From a checkpoint of a small image captioner: batches of 256.
Rows from block 6 of the image encoder, named by matrix and row number. Rows with one number belong to one neuron. Each number is 128 + 32 x the weight over the matrix's rms, rounded and kept within 0 to 255. All counts start at 0.
# gate: MLP gate (encoder.blocks.6.mlp.gate.weight, 512x192), inputs 96-191
# fc1: MLP up (encoder.blocks.6.mlp.fc1.weight, 512x192), inputs 96-191
# fc2: MLP down (encoder.blocks.6.mlp.fc2.weight, 192x512, transposed), outputs 96-191
gate.474 [115 100 123 134 179 183 173 146 153 147 107 170 120 116 159 173 147  66 104 122  89  94  59 166  97 117 140 117 167 153 120  93 160 126 101  94 166 165 161 148 159 117 142 223  76  90  77 161 186 149 151 147  84 167 117 104 129 108 165 131 149 139 119 105  56 126  87  51 134 109 103 198 108 118 166 179  95 132 165  75  71 134 147  99 181 108  95 136  95 116 155 115 168 105 195  99]
gate.475 [ 83 175 120  96 129 173  55 148 134 101 176 148  85  68 105 137  96 157 114  95 203  99 108 150 158 125  44 144 135 124 131 223 140 152 134  80 141  80 170 142 158 174  49 120 141 133 167 110 151 147 105 150 165 187 142 145 128 118 102  96  89  81 141 160  50  95  99 119 121 169 119 209 153 109 119 127 131 137 104  87 147 115 122 140 128 129 130 144 100 131  92  70 127 148 129  64]
gate.476 [139  89 124 125 188  94  92 176 116 132 196 135 130 110  53 150 133 108  90 136 107  56 109 126 122 141 148 106 127 105 139 154 117  95 114 134 117 108 102 114  90 152 185 117 159  78 161 129 160 100 132 115  86 108 111  96 119 114 107 122 119 149 124 122 105 163 108  77 106 129  85 117 115 178 133 148 148 106 143 144 104 145 143 118  99 113 157 112 166  88 178 124 123 137 172 110]
gate.477 [177 149 106 131 149  80 168  92 130 136 162 112 149 143 154  87 138 184 126 148 137 170 112 137  89 175 123  89 149 118 127 117 121  97  99 133 126 130 101 114 131 150  73 155 124 205 137 135  62 150 112 134 126 137 163 179 156 107 137  63 148 144 109  69 142 101 131 153 109 156 112 130 118 111 107 119 168 113 140 116 137 167 134 146 170 121 151  69 149  93 201 122  89  87 141 114]
gate.478 [150 170  99 130 140 135 149 105 173 189  92 146 157 153  74 125 134  55 110 102  90 107 113 131  93  66 122 149 179 162 162 112  87 137  78 114  96 172  97 117 171 163 124 161  91  90  90 136 118 142 107 134 142 174 173  86 123 111 182 124  86 155 121  93  96 103 124  71 122 162  81  45  92 105 136 159  93 149 145 130  91 145 174 157  95  42 115 115 123 181 149 106 117 170 202 168]
gate.479 [ 87  87 127 144 155 170 162 148 167 133 156  98 163 144 106 188 149 183 148 144 158 125 117  36 116 119 162 142 117 150 120  92 139 119 151  97 142  67 170 160 255 185 119  72  89 165 122 114 167 130 137 140 144 155 102 123 141 136  74 122 144  88 114 138 104 232 129 130 110 128 150 170 106  93 137 168  39 120 157 159 137 138 152 180  93 106 152 136 147 118 191 140 153 129 178 179]
gate.480 [102 145  83 167 137 125  62  62 147 144 129 119 109 135 125 105 147 177 147 132 125 178 161 171 124 133 152 183 125 113 143 128 147 146 138 154 163 103 125 175 102 117  47  97  93 141 117 132 171 136 134 141 141 135 145 153 121  88 127 153 119  83 126 130 101 113 151 147 151  85 168 121 114 102 131  53 121 143 143 142 131 137 109 201 149 188 108 132 144 118  88 142  56 156  53 147]
gate.481 [100 135 180 103 163 138  70 198 203 158  77 124 161 202 113 118  72 155 119  89  70  84 115 109  93 120 161 149  97 156  64  78 141 101 148 112 137  88 111 112 115 161 144 108 121 180  94  98 144 146 138  57 110 161  63  85 101 126 121  74 114 137  57 184 204 114 150 132 109 186 144 166 130 145 160 225 141 107 162 170 168  96  86 130 112 161 134 145  73 124 149  91  95  83 170 159]
gate.482 [113 141 141 126 118 133 148 118 103 127 124 122 123 123 117  89 141 159 117 138 146 168 148 158 101 155 109 130  96 172 104 180 155 122 118 134 143 146 154 147 143 136 119 134 120 156 112 159  94 205 109  84  89 111 137 141 118  87 198 110 157 154 106 101 102 146  87  84 109 119 184 193 113 118 148 131 100 127 137 142 168 188 108  92 136  72 104 136 125 150 123 128 141 130 115 168]
gate.483 [119 153  72 128 127  90 129 102 139 106  87 135 153  98 105 116 122 109  97 104  83  60  87 111 117 104 134 188 141  98 139 114  83 139 114  91 156 118 121 144 162 129  99 151 186 170 120 147 110 160 122 142 112 176  87 163 184 106 133 107 143 138 127 121  50 138 106 134  86 119 114  85 114 124 157 100 133 117 118 110 136 142 113 113 146 106 132 122 255 134 185 162 177 144 101 116]
gate.484 [ 92 156  44 144 140 146 169 107 111 115  98 184 157 103 153 140 169 140  89  73 102 133  93 140 122  93 151 156 133 102 117 141  96 159 146 117 167 111 108 158 148  93 104 177 135 165 102 184 120 205 112 120 117 185 105 120 120  98 156  95 130 120 160 104  82 152  82 115  60 145 121  77 120 182 168 148 117 106 187 142 145 138 131 157 156 188  88 121 187 135 171 151 152 135  65 128]
gate.485 [115 107 127 110 145  77 120  93 182 154 138 128 142 124  91  31  34 154 126 199  93 135  58  84 133 121  69 201  93 155 110 105 129 146  85 103 164 124 161 147 121 132 104 104 104 145 148 200 128 177 127  90 147 167 156  65 102 114 143 102 157 136 124 141  91 120 152 113 142 100 103 151 166 123 100 149 171  83 127 148 115 132  73 175 108 115 150  91 104 137 111 137 123 129 169 205]
gate.486 [ 55 147  64  81 154 154  93 108 161 173 170 162 125  98 129 179 106 122 137 109 151 156 143 158 113 139  59 195 133  92 118 177  76 127 150  91 189 153 119 158 128 117 104 101 127 181  92 162  93 146 121 113  69 141  88 126 115 114 166 128 143  73 153 148  34  94  97 106 124 129 110 138 133 126 132  77 133  73 163 134 136 130 133 136 162 142 127 109 221 103 114 162  82 205  37  83]
gate.487 [139 150 141 107 124  43 141 181  75  95 175 107 131 157  60 145 113 130  95 181 147 128 118 105  43  86 175 153 139 114  75 143 141 103 152 148 100 127 160 128 136 166 171 140 162  96 161 158  89 166 148 123 168 147 117  97 141  72 173  97 119  75  70 175 187 144 117 111  98 149 150 138 110 135 136 144 136 109 116  99  95 137 121 130 166 167 131  77 101 124 203 111 154 101 145 176]
gate.488 [ 97 203 165 136 134  36  96  92  94  78  65 140 162 132 153  97 163 120  97 137  98 126 115 122  98 158  96 148 139 144 117  67 182 112 118 148 156  94 162 145 111  84 108 142  50  86 101 131 141 159 115 109  78 133 131  83 113 102 169 140 127 144  98 121 178 112 105 133 112 142  78  98 106 171 135 148 120  83 223  81 133 159 145 167 165 199 142  66 131 143 118 118 134 118 175 101]
gate.489 [ 90 141  91 113 121  85 109 110 116  97 171 125 151 103 123 156 139 110 119  89 153  94 130 119  88 132 118 130 143 121 120 131 142 130 136 110 141  82 104 142 170 123 130 136 143 120 148 147 140 150 125 135 131 143 123 118  86 139 123 109 138 128 137 134 176 118 102 116 116 116  82 144 146 110 126 109 138  73 163 103 139 174 129 147 129 115 119 152 159 117 172 151 132 196  74 104]
gate.490 [126  81 173 137 116 109  82 126 105 158 155  62 118 173  74 104 115 130 143 213 111 151 157 115  73 160 149 158 142 133 115  46 151 155  59 136 113 149 116 122 139 189 113 116  78 108 185 119 135 136 166 145 137  99 123 162 106 175 127 135 134 124  79  67 177 120 176 148 131  26 123 152 123  81 161 158 127 159  43 101 142 166 126  91  90 118 129 174  61 111 108 128 112 121 211 128]
gate.491 [147 100 135 136 132  80 185 138 160 151 108 150 139 142 158 128 125 165 121 134 160 120  67  65 149 140 151 153 185  86 157 151  83  77 165 177  78 144  87 115 119 158 108 146 184 157  80 153 110 137 136 166 178 128 138 142 167 126 113 122 152 132 119 116  79 109 110 127 107 140 100 106 128 118 121 135 167 131 156 210  74 130 140 109 101 137 137  56 162 137 175 123 139 152 101 109]
gate.492 [ 86 159 139 143 140 136  42 126  81 152 102 134 174 105 107 142 143 128 122 108 109  89 105  91 100 133 142 131 148 117 120 106 163 121 155  27 154  88 117 117 106 129  49 155 100  95 149 128 142 141 168 152  75 133  77 122 154  94  95 118 157 111 160 144 208 143 140  98 102 118  86 140  98 104 133 111 136  60 134  66 143 104 102  86 160 139  92 195  55 126 118 165 136 103 121 125]
gate.493 [146 185 129 137 125 135  79 165 102 122 133 141 105  76 113 105 126 127 127 153 140 111  80 108 121 109 132 123 136 131 161 122 117 130 108 103 147  88 116 103  96  89  74 143 152 123 165 161 142 146 121 101  93 161 107 106  98 105 143  92 132 140 111 133 127 114 124  81 134 143 149 175  97 147 169 159 106 126 145  85 143 139  96 137 146  79 106 165  97 143 158 126 141 123 141  92]
gate.494 [ 77 123  68 133 137 166 130  98 123 131 156 158 134 158 154 121 123 189 101 107 146 142 156 145 100 163 111 196 128 115 165 153 103 155 166 121 139  77 142 149  87  97  73 117  62 150 108 142  70 142 104 134 141 141 107  96 117 131 111 146 169 128 143 107 145 129 121  98 116 121  99  55 144 121 169 111 128  60 164 122 137 119 125 167 144 133 111 103 138 115 132 143 107 181  33 134]
gate.495 [ 92  69  79 127 125 113  90 187 119  94  88 161  98  97 123 185 140 136 124 100 150 117 133 135 127 142 138 177 121 200  87 180  82 137 142 135 172 139 149 144 128 129 115 142 183 163 117 145  51 175 120 103  93 119 101 123  93 132 128  82 131 161 151 182  23  97 145  98 117 174 132 140 142 144 144 143 158 110 145 164 150 129 132 147 117 143 115 123 194 112 179 139 129 142 113  41]
gate.496 [147 103 163  84 127  79 114  80 179  80  89 126 182  94 127 119  79 122 120 188 185 127 126 113 174  98  91 100 112 138  83 145 100 133 128  55 119 164 138 135 188 127 127 115 180 162 124 165 159 157 118 113 101  97 137 148 142 115 174  83 133 141 139 158 136 134  81 112  87 114 135 177 136 181  87 113 109  96  60 160 146 102 148  60  87  91 109 112 158 109  98 162 200 137 101 103]
gate.497 [138 157 131 140 157  78 105 148 135  97 177 121 102 127  56 105  60 145 110 165  83  93  94 141  91 121  82 132 146 125 181 103 152 120 138 148  84  80 122  92 191 177 153 197 191 142 149 157  93 158 130 117 101 120 120 117 115 121 165 117 121 118  97 127 154  59 143 121 123 133 144 179  91 127 142 141 226 171 130 120 121 152 145 129 127  71 105 152 130 114 182 104 185 146 154  83]
fc1.474 [141 103 197 109 136 129 157 171 140 169  83 100  41 202 172 125 131 138 154 101  88 161  82 145  78 166 158  86 127 147 144 115 181 148 112 138 109 153 168 157 127 151 135 125 113 156 153 102 172  87 131 160 109 100 157 144 101 189 132 189  96 147 115  80  95 119 175 130 204  53 132 177 110 110 149 185 108 122 193  80  89 140 153 124 121  77 147 172  94 114 205  35 160  94 171 153]
fc1.475 [118 101 122 111 119 182 186 104 144 115 164 145 172  95 128 164 133  80 117 176 175  71 113 139 129 154 191 100 157 194 135 132 117 139 129 122 174 155 101 147  94 134 147 143 120 137 164 140 144 103 118 147  92 114 123  95 122 147 105 127 122 130 150 205 171  70 126 115 161 163 109 143 130  92 126 121 133  50 154 186 118 121 138 208 139 128  99 159 170 135 116 142 162 155  78 140]
fc1.476 [127 171 130 137 153 102 173 149 102 104 192 118 134  61  97 163 134  45 110 163 112 132 118 170 177 142 109  60 128 114 144 166 164 112  92 127 133 162 138 115 126  92 150 139 143 125 123 117 151 106 153 111 119 100 141 152 192 155 141 120  95 126 177 104 171 133 148 129 115 125 168 178 104 113  59 130 137 117  86 108 107  86 137 137  89  83 138 124 135 110 126  90 122 106 164 131]
fc1.477 [141 150 150  75 105  94 139 138 139 167 124  76 200 120 150 145  82 191 158 128  80 167 142 109 127 132 184 119  79 161  36 141 101 113  74 210  84 137 115 159  78 148 114  96 101 156 115 125  96 122 141  73  93 130 136 188  71 165 140 122  92 129 169  57 159 132 163 162 153 160 167 119 198 101  95 144 151  82  88 129 207 110  53 160 128  77 187 147 128 130 163 154  76  76 123 151]
fc1.478 [ 29  98 164 121 143  85 203  92 164 139 169 112 130 107  86  88 149 202 112  71 142 127 126 150 117 187 120 200 125 124 136 177 115  68 147 103 126 109 188  96 119 180 133 112 145 170 148 128 133 155 113 108 135 140 129 184 106 129  92 163 157  78 130 121 104 136 134 136  93 138 143 171  93  47  79 157 192  88 124 117 115 121 102 121 159 167 114  77 157 109  95 218 150 106 102  55]
fc1.479 [133 122 135 123  92 139 201  97  94 122 133 126 163  65 155  71 209 153 113 158 104  91 148  83 144 131 106 141 120 137 109  88 150 144 100 103 134  51  63 125 251  51 119  74 153  73  83 121 165  79 142 114 144 121 160  92 137 156 129  98 167 122 174 179 125 254 102 139 119 138 110 115 160 131 133  92  25 140 143 153 141 164 125  95 107 111 168 150 151  93  93 127 110 167 133 155]
fc1.480 [104 138 102 119  99 121 148 134  78  83 121 137 138 119 132 195 183 105 118  92 134 135 145 129 193  79  59 132 112 151 107 185 167 138 139 130 148 130 140 143 102  83 139 101 114 117 152 122 172 138 136 116  92 145 126 108 116 126 173 113  94 141 159 146 166 163 124 131 131 138 132  82 127 113 158 126 156 101 146  94 154 112 132 164 153 101 135 147 122 147 157 143 124 142 126 178]
fc1.481 [135 163 184 130 142 168 129 144 140 145 123 129 150 148 148 140 119 142 148 115  68 113 150 128 130 123 147 104  90  91 107  94 135  89  73 106 157 109 123 148 151 132 133 132 165 166 119 118 139 136 137 101  91 145  85 116 142 119  85 112 188 171 104 103 187 117 139 108 142 123 142 143 107 111 203 150 129  98 137 114 177 124  81 147 126 105 201 130  82 101 143 110  95  98 134 108]
fc1.482 [217 130 169 138 120 157 130 121 125 105  63 104 105 143 129  92 185  92 163 175 153 155 128  96 147 154  80  84 133 129 102  89 148 185 217 110 136 111 119  90 139  80 174 125 185  68  98 146  71 108  94 131 106  88 128 110  92 144 125 107 104 175  74 128 142 136 130 111 166 140 148 115 132 159 106 110  82 143 176 118 139 164 158 104 149 182 148 109  99 157 132 155 153 105 153 149]
fc1.483 [103  89 148 150 183 126 160 172 131 113 159 132 110 160 135 133 173 134 124 108 144 167 178 100 122 135  76 146 155 171 138 133 150 106 173 158 106 115 129  86  93 142 113 130  91 124 125 129 168 115 118 110 149 139 189  54  93 129 127 133 101  86  96 128 159  73 152  94 115 129 139 167 112 168 139 198 154 171 117 132 107 131 142 158  94 144  61 130  52 128  66 111  99 142 161 125]
fc1.484 [181 142  53  83 115 128 105 105 167 113  69 128 130 117 126 107 171 165 109 114 160 151 123 135 166  68 152 146  98  63  88 159 121 135 132  85 162 150 129 169 193 117 109 112 153 135  98 154 139 163 144 113 119 143  79 179  78  85  96 100 112 161 142  93  86 150  95 128 119 133  99 107  98 100 120 123  75  79 133 112 149  96 123 139 178 135 113 118 175 117 183 180 134 151  99 115]
fc1.485 [138 115 135 147 132 107 119 153 122 137 129  96 120 139 124 113 190 112 164  81 164 100 150 124 134  90 148  80 115 168 105 120 129 126 176  79 185 131 148 138 147 130 159  93  74 125 100 149 114 126 149 126 177 161 115 165 110  94  81 180 118 105  85  90 123  91 158 132 150 158 167 115 118  90 116 139 141 197 106 146 141 114  96 166 158 141  55 125  60 121  94 155  78 138 218 101]
fc1.486 [138 105 176 148 133  42 149 131 126  77 165 115  95 188  83  61  98 159  98 167  76 132 121 164 168 105 117 124 170 141 138  70 133 122 125 159  23 130 130  73 154 173 170 109 152 175 168 149 183 139  66 157 198 106 133 171 172 125 156 113 126 123  74 123 128 107 150 142  79 150 107 183 100 166 126 166 108 179  88 159  88 156 199  78 101 144 103  85  77  89 172 153 155 104 151 158]
fc1.487 [141 171 237  96 119  61  96 129 147 108 159  61 100 112 109  91 122 128 149 202 125 162 172 134 119 111 158 112 111 121 142  82 136  98  89 130 110 187 134 153 144 128 141 101 124 152 140 120 156  82 200 122 146 104  55 191 138 151 132 173 154 116 122 160 155 111 189 169 155 106 134 109 148 137  98 121 100 152  70 128 106 102 118  49 105 124 130  93 101 136 152 187 166  56 228 121]
fc1.488 [108  98  52 104 100 162 134 130 186 138 162 166 120  87 133 255 127 105 119  85 148 151 130 134 175  55 154 146 128 127 127 255  92 129 124 117 143 168 113 163 119 115 145 109 106 126 141 130  90 156 111 111 147 142  97 220 156  87 112  93 119 114 149 131  76 165 124 131  89 164 122 163 130  33 129 101 182 132 156 110 120  41 138 135 146 111  95 129 111 123 125 210 120 167 137 115]
fc1.489 [117 168 103 132 149 119 123  94  87 111 167 162 125 124 142 170 130 111 131 116 166 179 129 115 131 140 116 147 143 118 152 167 120 102 138 124 119 154 108 123 128 128 160 122 150 118 131 171 130 145 102 127  85 173 150 147 146  99 121 148 135 152 132 156  75  65 124 111 111 119 136 143  95  96 149 101 123 157 130 124 143 106 134 136 145 127 139 125 167 151 130 119 132  83 108 140]
fc1.490 [ 97 142 184 170  94 156 133 102 104 184 166 141 145 154 102 137 146  88 132 161 128 157 116 119 133 145 101  94 141 102 125 114 124 116 173  86 123 161  93 149 124 132  43 141 107  76 147 127 107 119 130 172 145 143 141  86  98 152  77 156 167 113 134 117 106 152 113 133 133  99  98 138 172 118 170 134  84 137 135  78  99  95 120 108 110  66 105 179 117 132  83 203 168  89 149  17]
fc1.491 [130 133  98 145 144 143 103 174 133 114 128 133 109  99  87 103 132  98  99 123 111 143 168 152 124 115 132 124 105 175 116  91 181 162 166  47 180 102 148 132 193  71 172 108  94 111 140 120 144 115 101 105  89 131 137 115  99 113 143 101 142 105 126 158 152 100 123 115 104 120 155 135 107 149 135 109 101 127  96 112 176 142 123 126 145 183  90 149  91 120 125 146 114 108 163 160]
fc1.492 [150 125  64 120 107  73 162 157 193  69 155 152  67 157 117 119  64 153  77 168 204  69 114 175 163 127  74 134 144 162 136 160 104 143 133 125 115 107 130  95 139 141 185 129 187 163 112 161 151 116  52 112 143 132 134 150 153 108 159  90  84 113  86 179  85 139  89 115 104 184 114 141 151 142 173 187 161 172 163 160 117 170 176 163 102 110 154  99 157 150 167  92 120 150  81  98]
fc1.493 [111 194 148 135 176 159  48 125 125 153 115  88 125 148 115 149  99 156 132 139 140 164 119 161 163 104 120 142 132  98 105 169 147 148 142 188  91 172 151 119 144  93 126 101  75 189 144 165 155 140 129 132 101 118 147 164  84 112 108 156 121 128 144  93 100  88 181 135 171 109 151 147 126 135 108 116 104 161 140 104 117  85  77 129 196  98 143 125  65 104 120 124 101 105 181 105]
fc1.494 [124 126 185 111 128 112 143 162 145  56 117 117 143  93 139 126 108 155 107 103 107 152 106 125 159  88 138 154 135 164 133 127 110  97 104 121 116  70 131 136 146 130 143 160 201 139 107 137 164 173 118 134 124 164 167 128  96  99 172  97 119 156 104 119 140 109 151 130  82 127 109  99 103 145 136 169 141 165 166 155 142 132 165  84  86 167 105 101  70 116 110 100 242  96 167 126]
fc1.495 [ 84  89 134 119 125 160 125 131 149 166  97 157  87 100 155 193 123 111 151  94 112 110 119 143 111 150 116 133  96 136 118 137  89 132 100  80 204 164 130 150 121 130  96 170 156 153 116 131  91 133 169 131  97  94  71 151 112 178 107 130 178 143 165 112  50 151 166 185 157 184 143  93 141  85 145  96 101 139 151 124 139  81 130 129 158  91 125 227 179 136 132 191 123 133 149 168]
fc1.496 [135 136 155 145 186 159 144  67 155  99  65 165 140  79 139  21 124 141 117 181 159 110 117 137 127 112 112 106 130 103 141 119 153 113 178  68 137 139 153 113 122 132  96 112 159 128  91 186 166 143 137 137 140 122 144 133 138 140 154 164 155  97 147 142 118 137  88 115 100 107 153 184  83 135 164 112 115 147 111 128 134 136  93 108 112 125  95 151 150 109  97  82 182 153 115  93]
fc1.497 [106 170 118 102 160 153 108  95  96 150 124 165 139 147 159  86  83  68 122 124 172 165 106 157 122 115 126 134 153  95 103 149 151 134 172 130 164 152  88 139 164 133 127 196 104 146 142 111  88 123 133 149 146 128 157  84 138 136 180 128 127  94 116 112 117  76 110 130 146 133 104 163 177 109 119 103 230  74 158  76 135  53 115 138 196 169 121  92 109 147 104 136 154 181  63  87]
fc2.474 [213 189 143 165 107  61  60  98 155 117 161 120 102  90 161 135 136 178 192 187 153 119 166 128  87 155  93  42 107 102 115 101 120 120 169 173 137 119 102  77  97 167 140  44 155 158 142  97 111 112 166 158 120  98 113 136  98 189 100 180 143 142 147 118 173 168 193 123 184 132 113  74 125 112 122 129 144 120 176 140  97 143 121 157  85 100 102  89 157 136 120 106 104 165  66 179]
fc2.475 [139 115 174 117 151 143 165  67 142 111 127 124 112 150 170 149 176  76 138 158  59 111 180 132 135 147 180  84 153 184 138 141 135 137 166  45 123 141 119  84 160 172 140 150 168  96  79 128  65 119 158 196  66  85 120 146 120 142 149 154  65 192 132  86 149 143 121 142 137 203 120 136 122  99 144 135 118 141 109 149 123 126 117  91 112 157  84  84  98 130  72  81 210 116  88  88]
fc2.476 [ 39 138 146 106 134 137 119  54  96 115 129 123 136 104 152 172 190 104 142  64  64 145  99 182 145 162 104 149  75 141 116 143 137 129 116 165 158 158 187 198  86  99 147 150 129 148  75 127 144 158 131 138 124 150 190 173 124 114 173 131 100  84 139  80 146 131 145  88 117 131 160 124 153 128 125 137 141 103 160 168 131  98 111  98 126 138  92  43 154 119 137 105 178 119  67 135]
fc2.477 [104 125 135 181 163 147 124 153  98  94 125 154 116 147 103 134 107 112 133 128 161 130 160 108 153 133 137 122  64 153 131 117 120 172 106 102 152 194  84 145 135 123 135 132 124 107 138 122 130 115 145 113  95 134 115  96  69 143 127 165 110 112 160 194 128  63 125 126 121 110 149 133 111 113 108 116 115  85 167 130  88  65 149  68 107  97  83 204 113 185  68 139 155 138 130 125]
fc2.478 [108 130 162 129 196 108  94  81  74 143  98 128  39  85 161 183 109  91 153  84 155 193 155 139 134 100 160  82  95 122 104 184 132  69 137 145 126 118 116 146 126 112 145  95 123 177 167 111 148 165 127 125  62 124 109 166  68 139 124 157 211  87 154  86 119 154 139 117 146  85 174  87 162 106 137  93  84 174 124 130 163 109 105 162 110 160 121  79 112 161 101 122 149 111 176 152]
fc2.479 [129 119 128 120  92 148 151  99 157 159 109 126 104 115 125 150  86 112 122 143 106 134  96 169 110 100 207 176 140 118 122  86 109 154 130 117 154 121 122 125  54 121  84 142 136 177  53 135 197 133 132  75 109 123  81  97 176  60 160 103 188 179 108 170 105  36 118 161 138 142 103 151 158 172 138 173 214  87  87 130 167 145 108 131 139 136 120 132 137  78 128 100 117 185 124  85]
fc2.480 [145 144 191 134 164 145 170 167 145 136  86 111 135 134 190 153  99 134  88 150 152 138 118 128 129  99 177  55 194 107 138  85 122 119 110 147 125  81  99 130 159 109 126 163 169 128 119 159 111 130 166 124 153 132 161 112 135 115  90 132 142 138 102 102 108 161  72 130 104  81  95 149 140 134 160 208 116 155 122 162 115 152 116  83 144 116 115  92 114  80 111  42 190  72 189 144]
fc2.481 [129 114 123  93 146 105 179  99  46  94 119  99 109 105 143 107 169 143 123 161 172 168 143 147 132 138 120 116 131 160 107 157  92 141  94 140 101 160 140 186 150 104 144 168 116  87 173 158 103 121 126 134 120 124 197 123 111 125 133 168 126 174 186  97  95 105 134 137 117  55 126 107 146 155 144 134 114 148  85 117  98 143 169 141 120 163 139 118 152 128  93 167 151 124 126 118]
fc2.482 [ 91 117 131 142 149 108 136 127 156 190 124 105 120 106  95 154 109 138  95 131 115  90 137 157 118 165 107 171  92 127 185 125 110 128 131 160 172 158 115 105 176 148 176 108 131 116 151 145 125 137 139 139 135  99 104  89  97  93 187 152 165 130 157 159 101 113  91 122 105  45 168  65 135 144 118 135 100 138  95 152 122  81 146 114  89 126 149 183 128 110 123 112 113 138 101 157]
fc2.483 [138 137  86 129 120  59 130 125 125 109 112 146 151 130  83 123 104 121 100 117 129  97 109 144 106 131 123 150 119 104 143 139  65 138 125 110 160 155 140 125 218 137  81 154 162 189 137 139 105 123 104 124 121 122  73 142 164  99 130 118 133  83 132 141 104  94 108 152 112 139 107  87 136 103 121 107 143 122 101 117 134 148 145 126 142 111 165 135 179 121 167 144 157 127  97  97]
fc2.484 [125 106 170 108 128 176 102 109 161 154 116 140 103 157 140 115  77 135 138 152 110 114 141 127 143 133 135 116 170 127 107 100 151 115 133 126 106  81 151 149  71 182 141 106 106 178 160 141 167 141 178 134 101 122 121 125 141 114  77 149 143 170 118 172 140 154 148 108 125 146 118 130 110 138 121 180 148 148 112 122 172  81 123  86 109 152 145 146  86  97 129 143 137  87 156 152]
fc2.485 [187 167 127 126 121 175 171 129 168 145 134 131  83 167  90 133 155 127 113 157 137 150 161  83 148 137 162  98  81 110  96 134 119 132 109  80 109 155 101 206 133 110 140 163 155 121 149 126 183 111 175 104 105 111 134 152 112 130  99 140 199 141 115  56 164 143 133 123 120  70 136 100 132 170 127 106 107 137 117 132  43 115 118 131 152 169 185 111 169  79  80 143 135 158 146 123]
fc2.486 [110  84  58 124 118  82 112 114 172 198 117 122 116  94 142 167 123 119 114  99 122  83  99  88 174 194  55 183  64  63 175 147  79 136 129  99 170 154 153 140  74  98 122  94 127 145  73 148 106 120 129 124 135 113  28 121 160 131  96 119 168  56 165 146 114 149 125 138 134  87 128 122 122 117 113 127 147  88  96 154 139 212 143 173 145 145 171 122 168 147 185 161  85 185  51 150]
fc2.487 [134 128 175 135 125 179 111 101 199 138 127 160 107 126 156 121 109 120 128 170 159 145 103 146 165  81  85  93 128  93 125  81 103  66 101 106 123 201 122 106 105 134 104 130 125 159 131 122 155 148 172 117  96 109  88 176 129 107  94 174 198  95 131 138  95  97  89 149  99 127 101 141 124 123 138 135 162 140  99 136 136 151 137  84 123 127  71 101 122 160  42 178 151 122 156  80]
fc2.488 [124 182 130 160  87  69 109 154  87 117 128 129 171 157 100  57 152 182  98 137 176  97 120 134  86  77 138 162 123 107  97  81 178 109 148 157  58 120 138  89 163  91 146 146 114  85 109 143 121 122 140  88 148 130 144  66 157  48 170 114 146 121 102 116 181 131  79 142 140  91 110 140 131 151 122 158 104  80  79  89 141 133  98 153 175  90 149 129 152 110 149  74 121 177 116 103]
fc2.489 [ 87 147 142 141 118 170 139 182 102  66 141  94 161  86 151 108  83  95 112 112 121 115 127  89 156 130 154 117 159 116 108  64 123 129 147  94 118 111  87 101 151 105 158 116 136  93 119 119 148 139 116 134 116 158 135 106 131 146 157 154 109 140 122 160 124  75 144 127 130 127 105 145 143 126 113 130  91 156 140 142 162 125  95 170 169 115 136 109 108 125 141 146 145 110 127  79]
fc2.490 [139  95  25 156 136  45 169 119 163  87 125 135 130 137 115 113 137 146 124  87 113 118 119  89 118 122 106 148 113 104 123 147 139 126 123 190 126 110 105 137 154 107 136 104  98 109 100 140 119 166 142 120 178 122 125 138 103 165 135 155  77 144 166  79 100 163 110 113 120  79 192 147  84 119 133 100 169  93 179 147 143 194  83 161 135 109 141 119 207 129 148  80  66 228  58 126]
fc2.491 [117  94 108 100 144  97 203 135 145 169 153 120 112 149 133 121 127 177 104  82  89 119  81  81 131 138 160 177  91 111 130 131  90 108 147 134 158 118 135 123  92 132 157  88 165 202 165 137 114 137  77  96 135 110 120 162 155  92  98  87 141  95  93  67  90 139 118 139 119 130 123  83 146 135 132  95 171 153 113 199 164 140 119 125  98 125 102  54 133 114 161 127 141 156 113 157]
fc2.492 [ 44 163 150 117 147 147  48 127 102 159 124  99 112  74 126 172 135 122 119 113 141 112 123 140  92 121 185 159 106 163 107 143 149 105 102  76 170 121 126 133 135 119  71 153 130 100 198 151 152 121 147 150  90 130 148 121 173 104 104  91 200  81 128 104 162 153 130  91 129 116  92 136 122 102 128 120 113  90 122  24 126  88 122 127 152 135  76 183  80 158 114 158 126 104 145 121]
fc2.493 [ 84  90 122 122 183 137 119 122 119 102 122 148 142 188 109 147  89 119 147  92 168 158 120 117 117 110 108 120 124 122  96 147  97 130 109 159 139 122 117 159 116 113 125  98  72 195 135 140 154 137 177 141 190 128 132 159  92 137  80 127 101  98 144 109 126 137 139  88 147 116 127  88 123 153 137 108 142 140 187 168 154  60 109 147 176 137 103 150 139 102 133 181  74 152 153 163]
fc2.494 [158 135  77 134 113  99 153 104 205 174 135 113 115 162 100  88 139 187 130 136 140  67 110  94 132 123  96 133 141  71  92 120 133  81 136 124  91 108 136 107  72 157  94  68 116 163 143 170 125 126 100 103 129 134  90 104 165 140  76  87 159 144  87  97 149 159 140 132 143 128  94  84 134  99 138 198 139  92 132 107 173 136 153 152 146 138 153 164 170 150 185 130  99 152  76 192]
fc2.495 [113 167 186 129 151 138 105  79 123 133  93 137 159 173 104  46 134 135 120 126 115 184 140 132  95  84 110  90 206  89 145 111 124  90 133 161 108 108 136 125 159 146 153 171  91 104 188 129 124 156 107 182 128 113 139 144 120 117 133 150 150 125 104 102 182 115 126 107 108  88  89 106 116 160 126  98 137 182 127  96 110 138 159  93  84 150 106  99 121 141  53  92 141 104 185  53]
fc2.496 [133 106  86 117 138  99 164 197  48 146 119 127 104 117  90 107 157 148 135 120 115 157 165  81 116 151  98 152 155 171 102 121 150 143 107 147  65 125 119 146 153 125 147 142 101 116 235 112  86 130 158 124 157 116 125 108  96 159  98 140 131 144 105 114 131 139 126 146 139 147 109 179 124 109 151 130 168 139 126  77 119 115 147 143 138 148 148 116 126 125 148 147  81 116 145 114]
fc2.497 [ 72 147  99 116 154  74 127 100 122 147 103 150 107 102 155 166  96 141 145  99  88  88 122  96  93 152 120 137  99 121 163  93 145 137 115  90 204  74 133 119  14 150 107  53 171 133 121  91 105 110  92 149 145 129 118 143 132 149 132 106 156  94  89 183 133 179 170 144 135 146  89  79 114 118 131  65  89  82  69 121 183 175  94 147 113 133 130 168 139 176 165 134 124 175  90 193]